config.yaml
arch: "xception"
train_examples: 95000
image_size: 32
color_jitter: 0.1
cutout: 0.25
num_classes: 15
channel_attention: "eca"
depths: [4, 4, 4, 4]
stem: "deep"
residual_init: "none"
optimizer: "muon"
orthogonalizer: "newton_schulz_5"
adamw_lr_other_params: 0.00099
epochs: 34.2
warmup_steps: 250
Rows from block 10, named by matrix and row number. Rows with one number belong to one channel. Each number is 128 + 24 x the weight over its row's rms, rounded and kept within 0 to 255. All counts start at 0. Numbers have three digits each. After the name is the row's rms in percent of the matrix's.
# convs1: first pointwise conv (model.blocks.10.convs.1.weight, 288x288x1x1), inputs 0-95
# convs3: second pointwise conv (model.blocks.10.convs.3.weight, 288x288x1x1, transposed), outputs 0-95
convs1.54 099:108188123128089132141151152125097098145165156129141113100062092135140103108134141158145125122099108144121103143112149134147137140124140159171107088143165135120122084148148105164144114164145130119175106125111112131156133133133100103115103124103086131112144109156099153100115148148116121147
convs1.55 099:083126102150124124102124137134123133124133158094131113139104126151121104115104147140100137147140134094101097160127157138125144126148128072100121167173154140150146121145106129111118120144084126141131160158137131097123093117111126161136114119158122147124137155160133089148137167102137141072
convs1.56 096:129128134118121128137117140131141165154131094106112124084168106105118110140148100130142146108104096151130127134133137130127087129105076160126112125139138124109112151136133099140131140118058149119151126151135106131138121115107116121114133093108125131150126155141139155046109141139112148134
convs1.57 105:116200134106158136136093163107153155096083097131117117124178141124133117133140131128120127124093142126112163134143084145120113121055117164123123115112129098072101135123151166131153128090156119128122130147159149134130121122123102107137112116183112153127157120210141130119102138143115145116
convs1.58 097:135151115086131175116147184154138145194107151100141146108134102142084146158153139149145176128091138145113121135085163134117132167178125134132116151131123156133102154135167137112171115122124132129096146141153129130141121110151136122120148133131110104129136160184156118114198102131124124104
convs1.59 095:111117135141103122115130116112151146123120145128135122107112132129083126147165155125117173142093124130069150125158127139142118128094065110130191106097103128130088136110097158204145035128121120149138125119126138100105104155116112121138175097182147094107133099130102115160132150111104146117
convs1.60 112:141142129153095089117126146121112185129192102127103117151120090108082149106138142144168151151126068118113131141137145136141150160127121161122135139154155126165104136123107098117119140141060110144122112117111101174123110141153104107126097143139081105107120103129131131117137188113112129126
convs1.61 096:213100132106117153157169113090145166201150114141106137142168138116135106137164146154086111088126079138079169134104133107180120109159127151137118142158075095137153140109144099168126110133087092133148122140164123108171104128139116108115121115121126136085161138127104136132127095145096125152
convs1.62 096:099174161143116137103156104088109132095150119112175130094080149171117133162166124111134112156087144162154086125114094134108129135166171128126119167147135122158126156093084057093139117151140120126109116169123115102150135110098120142159134156146141083118101077092136120094116166160129130150
convs1.63 094:133114112112108101133114105103094159121081104111120095155104126143108103109146055140122154122059133122148138137160105092112146113066104148120141126140127126155126137133132144110132109112141179103145149141124096138093102124115131123115138081193140152087109159127145116146138162115088092148
convs1.64 097:137115151114133134181143146111091185115152159151148163126141139126098135115141106102107152126087141118130133204151114091150103135116109159111115155115117131163155134095089154112132160136080127085094111150162134093121103118153117085155125129142135124095156166121140133085130101146136126135
convs1.65 105:163090138122147156108184064126094143127152146109123153139162130097150125129121091103107138103166139130128149134157130126155130121136152167174130119111118129095155159060145099111123086145115122148122105122142089193131122150077131137101114154147152122132122140111125167179127126153114146110
convs1.66 097:143146154117106125159127151145097128140160086156097131117128101140150125129182130094167116164139097139171104127138138099079145145152135122119156136111140101118130149128131092127110100131076118124165119140128138160148150116146127131142114080080116130159062130162170133165069085174159106110
convs1.67 100:120131117137107134139132126125115133150114128123164147137109148159158135115132107110119145148145165113153137173127142119107131120135137116177119144095163110109123156145117134136113148115120138117138128141174142115119107083135136123144119133154110095162139127122144134123167142132127096255
convs1.68 100:160106097169119163158109124126097160132170081149149127152124142082133109114139079123143142148136124130089104149100113143138167173113149132158139173102133116146108170122120082139111155178107097122152159130130111118110124137115113115118132143160115134121122100152107101142148126130112119141
convs1.69 105:067135146145155177141127134082137112108130109105101118112119181173136124147109168138108154147154123107141109095099089172094101143119114129127154159126115082128127106162102152108126120108119179117151118124156117154127124137125121104151088129156114132132124121102155116156133085133161081137
convs1.70 100:096111076126101125123146141131099178140140126127149146156159142160130121110100136147126125171125072099128149149108113143083116153155149160112122133110138093151092109193135151144108160180153120119147071102087124150150139120099111142118107165101099172140163100137078084164167095103102140128
convs1.71 093:103122135089127102136110122072130124156130101120169169128090150103128149115144133164165084104138153119126123114113132123109134204152113173126136104152111123117126123120130130136094140147111129141135114137120133165118116117130114134140100178127156126126117162102134084114129125115166100141
convs1.72 102:137117155118120141116150150143132122128130136169145133138118103104090124148153177109105145121119114119137111109107110156112134134120142141130171118120150131119169113150097176127136091154145125129123161115126105125142139126190138133144104158187137138105115150125097148072107183158160115119
convs1.73 090:137132127147151124124153102139135134078117103108170125125117098113102126114151110069154116098159109108135114154147148128153126136184095099172155140161135163099121148104134110105064143119147148142116148125153141101082139101131134201127151141136140132094117101110159141120126129113125111153
convs1.74 088:134139097159087141115129095126131091099128131111167145136079108088130103132132099134103138130132153110111162090109136104125109114132100151146111155108121088162142151111119138150103140151157179118145125128145120125128149141122135137112125129143149122116179169107140163163152101145177139115
convs1.75 101:150141109113106107134101145102099186144174134158129100090140095160168097127102130113121115171119120102137188170132146136078090122137124139139146096134133144113112109122099152140124122134162131125136120142148111105178143089134115114124108151154147147113173164073099142128144107130084092125
convs1.76 093:132119127146153112141103123128125084132055127143150089117139164136162129103129112071104150129107160128120117149174117100088111153122112126142130137077112144120153123101096084149156118140152101138129133109057142144142110145161122167121168107092121159132146142126110110168150077125109106099
convs1.77 098:106129143097114088110135107099121130073133143120098104099120117125130143139148125118115099102114058136166125109142167126117160103097111103131148131100116128120082128122132169152141091128183144112142173134183153151128111069112155143142144103135138142129153127144119150181114157128132096126
convs1.78 090:132116140130131099104120105148156154124120126135134101130124156131050103117124137116125095143081126097125139116189068122140141162146149118136141124095133115087156129125144117111112169120158164108107137117153155144115109136131103143152156174087113081142112086164110143121149146138117130146
convs1.79 104:176104131154087123165116123127136109138107088115151117175168156119194131153123120120162124132124129147117131120121106157074131156108100131140119107111147129121094136142099138106091154110140145114095111129116080130145110126112129127148151107143136118139116136111077126109142136120140132173
convs1.80 095:126123125122104101171150145108094106089110171105117141124147130153107147142165152155157105165171112136077087135133114127127127117069144145090156132106135104183118152113108111110125165136131089160144088148114119152133135119126104169120128132119090101132111100115157156071105079153152142133
convs1.81 107:077123141172116127114136144134119100102130151134162131160162166070154116139119135144094124097129151120126134122154177136135128163102109167141114097128151063127156125122146100141173139117089100135141132092147126105105140159100121128131135137105173159128162124128162114117098120169137105183
convs1.82 102:143127127166098093128134213157085153132187127128129120133103167086175165172102106123114112123135171115099115092090095129115142155178118127138127116154150112116152156136148130150161137103177082114154133126096095085130122156143159143133075144119114154138135108127134119130127147110156169139
convs1.83 093:090135109156083147139094086163129169112127158086094121086136153128099143116107129123161105115146123132104154149130112168098149143123111145131136117084112101127129142132170110132140119127101087103116111158144125127152102158168096122112155168147114161151123082130173132134137095129102127144
convs1.84 091:148129141125158156113085143120101138121122104126144137126091102129104147164134145117108116095134066123134167159103121130095116135132122125153111093097124156152117112118099132109093100127116166090153162128138109124146131136130131123102157087122125120151110105150159160127128127142114162150
convs1.85 102:130146117135086144152128138124134110109153110103150181124148088145126160136129160131122127087121104109140037148114113153121163108122116151125094106096115132169133136131111123139110090134095153180149068136152143115164151105213121136101154132139114095095161135094093098089133181133158148140
convs3.54 100:130113150127142138091111141147181133100159149162126066123115175192119126168169127111111122157087104083103132125180153122090111086149112158161103118124143161122135102125120162103113133126157140090137095166106160104095133175131109117116171132164145140118114145127156111127119094136129117118
convs3.55 102:110122137126135148121137143103135181100151114136082096160117113138149129084103151157089119152115124126144167140154108151160147148160128116118112099228115134131160093126152113127101155143152152106127179153148103147150129139151092129143146152156164109149137069138175130128166160146124125171
convs3.56 094:164115127125127151133163121144153128125135109097108153156137115091117117103154118161129160148144142106168113143078165104115099095133154150132107140087114131132137160138120130113115156125177093098098150132132162145144121172109151126093124123097147140132111105165136119126137124095130108099
convs3.57 105:183148145128112106146116124142122084154144130141119128113151114131127079128101150136132126141162141139144137081099168124113130156093141136130125129102118116180083127169147168110146124109108161118121099133102119131112113114110159134141183105084163125088126139140107116140087106123133146127
convs3.58 112:107126132149157135156106136093141166165137116087108144152174089123083138123136095132134153089140120132066131109110117109138152104136171102114117146157126125133104111151112069111183081123115161105152120091152186142141115133172127114139110117111106090124118082098123108157135148091143115174
convs3.59 098:170123107132127109113121120136113156119116138161141091135124146114137133164085069152122108160141112097164121135135104082117116145104104161153110156091161171159132124137120119132126158143161094160096080108160126184130124133096134116097145123122088101137170149106122139130127140101149135112
convs3.60 106:119180147144129145119112153090114156139069134113153150154098113142129145100086161131156136129142095136132167136130145130094120104102102126156132089117092117155073175121133130149123113135111106107151126101074109168144093174143093173115098152114144130112158141106136120158108133101125098102
convs3.61 096:153154145143147131087138107101141154104089183131111120091135131114113135142117101113135088122144122138106136109151126125144124097114111112163105169107147112068109147118125143114112117172157144129145144132117131102144076097141103100141151108084137133146118159129132082141122114180123145118
convs3.62 098:129130152243134148177133100123145120097086161109134167130133154141153134079147156147124142143159139118124134140143125139125128146081169140128128166173123142108108172082121157128168115165105138175142115134137099120126119125122161113144157164131141151180137119149106160117087114116101141120
convs3.63 090:112125091127167107167117164124118133107129121144149164118146138135121162139117091161151113140078143070128118126118127089090141109117159178128164095134132141097135137129128165167137077126103171086106107132116130060109178147123130107102170163132143091108173127088123155128117129147145129136
convs3.64 105:147130127142159135152145104092111153106116129127131142146122142163126143086138129116146090162135102101101137121117117138131069159100130173127126138146120144139110161097128138124088135152110113089124133139130153155124096148139127114131143109116119166100118149143088125151112113159106129154
convs3.65 100:141149119136093108147140128094139127102126111135083159144085157149066125132080161099179060149133098155122106150164144129132127113099087116097120110103145137114129138144122125132110112103115102098160130138108132113107139133097138121134147153119135103161090127088154109113117125147104112087
convs3.66 093:122137121172089114129117135133159096071118150135117147103119113084135104119122155113115130123179171138125147144119128146083102164134154119128125142096142164093133141098163108101106115137105125118151148103147139104126142121181142126092129153073110138093122126131112071130102133116134106125
convs3.67 111:150129144167141136095136097102120108129133186096155111092125118103135153139138124182115064114149112146153125118116134134135129143110088086121159130152136093117112137124114131130166124140125117089093089108120170162144108115142185130118120124123145143157094135139116115192143126124158127097
convs3.68 098:177124156134133109125122114155129137113132093131166100128129120155107139142133120123119123128136109127100116120129138115121158128165116167155130105114112112127189088107093151157147110110146142127123117086136157161107130124125155106132119067117164131156132132152187162102113136096176146119
convs3.69 105:127161105109153168129130157155142121141113150170142111182131115082110113115158154093103145088101130134092133163131131128100159102153137127150138158122100198122129135120081128137142111124162145143116165094145142132137146117130100121144129112091082168139133134113092162109134118189105148142
convs3.70 099:158132128153200129151132128165096141124121172132131114124161144134144131150132091096156117123153163139116082152117142111152110131135119162125101144172121141122126072157140145109141153166093088146126145118119109126142117132145087191162108114107154120117113178090126122116119111161132133100
convs3.71 101:133168139124135164118113136132138101128154119129117134103112122101164124141166124150135100080142115082141107124096180155108144113127143092129138152131120125136113126135144199130149133146141083177170106123173189128139120140134115126130181165162153136154178076132110150167097163138101163172
convs3.72 100:146112122105141138114163149124109100106145125122130108124068122129181144132159139146140138122142127155169143162126147137142097126120151139070167116124115156115128119124127179169134100166129121125135186133161133150144189123115186120151078109162133147157142102116125188150106141060148110149
convs3.73 089:105143159146139145135119134108104128120123130121106139081095153107150125154145101143159123128109112088125130135147153110104138111120135145116113127135089173116108103118159167132122121102126119117124133082171169135120115098175098075093097122092107152167161156155139100142132147186072141096
convs3.74 086:156123127141143148146136143134150089089099134113127109179153165138110136109106104089125122122127123096138114116125131105175105135110162112143159148135142063153127092123099136135128132124097161146127114154120087141165157112094131111124120139098138106103097138097101149143140143126080163124
convs3.75 100:155108132077125148161139097103095150132123148099158127145120118125136133102131149123130165158145159163139131116116146109140119149097139192152130163150093146119111110141148112084128187112149122112119085113142111146109132142101118125122159145112116108150141157144138111070132106169150128157
convs3.76 099:114157129200165126154116121101144107143113153119112121112133212163135147143096088104144126148143158118128171163081114146138101096139136117158136111111083161116103156105108083155097116134151119109160164138161127126172129106106126071140133099164155142138133136116109140121148123095140117110
convs3.77 096:161134063123095139120112137165115112149119146129100133081095143149142132126162084130106171159133140142121095144126123140132171124155122112107129153103092095147144176113103099147135152149131161115132147135152121141138137102098123115100158124109110139138104161147150153123110176146161166142
convs3.78 097:114106119121145135161138083119090130130159110148143145133115141137062152152148133144131132149126159135190102140137090135132128139127094138131128101139155129116089129138120133163122134092143144147152131133149113123150133135157080124111128165113152169161130112139150164127158142144141136111
convs3.79 104:143132119177109171136170187096115165113136160133143128150108101124099103155158111121097112183114122150133135191176128150057136120143102145111112161207138149132148110141130061123114124102112156085133175124146157084152103118139160153144107136158116158092115158149120123096123092163114103119
convs3.80 101:115106131098098146163127118118131113133115073119160120129132119147124110144099168133129130124090097122137153142146163129175124134142137190149121138151107116124083126129155125041113115130089121116150113126116126174147125116114150131060130128138099142092180130134133121102139111145130151171
convs3.81 098:132120130127130102130139120156146102094105161130144095117103077145172127128081097173159131118130125114120176129133106171124129173094143132111130186181169065119121106115111116116100118123128107098112120087100113129130111101099112103131102114124122108132082141190155127091144180103139114162
convs3.82 098:114143140124152093166157085132168105131168086124125126184086138103122130150166142153132090121098120128122118158121166130119088112135120128111112099140135113133104128121125159128096145134128144082151119130123101105122123119150098082075142155129149100134121142144128148126104136113147150123
convs3.83 097:137087124123093135150181118161108097136126144083123127140114118104158133108126125076085110100168117127116119128156066122122148118127144121161134121088110167155137161142085137091115177131121144128098120137135123164158130118140092099134117118114123110131124109084186112168131092108144091114
convs3.84 093:119122148084118072125118119143120123100138094072144138120159139110148107140136124120095107106143182125085109163082151126109106110148104075180102112125072152098140175105147127161137107140113137126099102139091126109133081146117140120073173123130146113171122123152099111147086147107093123142
convs3.85 109:139126130065119137126143125133101114131132166102143134099179148127154113072114116154088112107081168136187134168098133123174154160105110164153123100114158174128152163133112118136151115107131127110155162140109118105103128143117090092134097096147113106110135155135127146165113117141127100162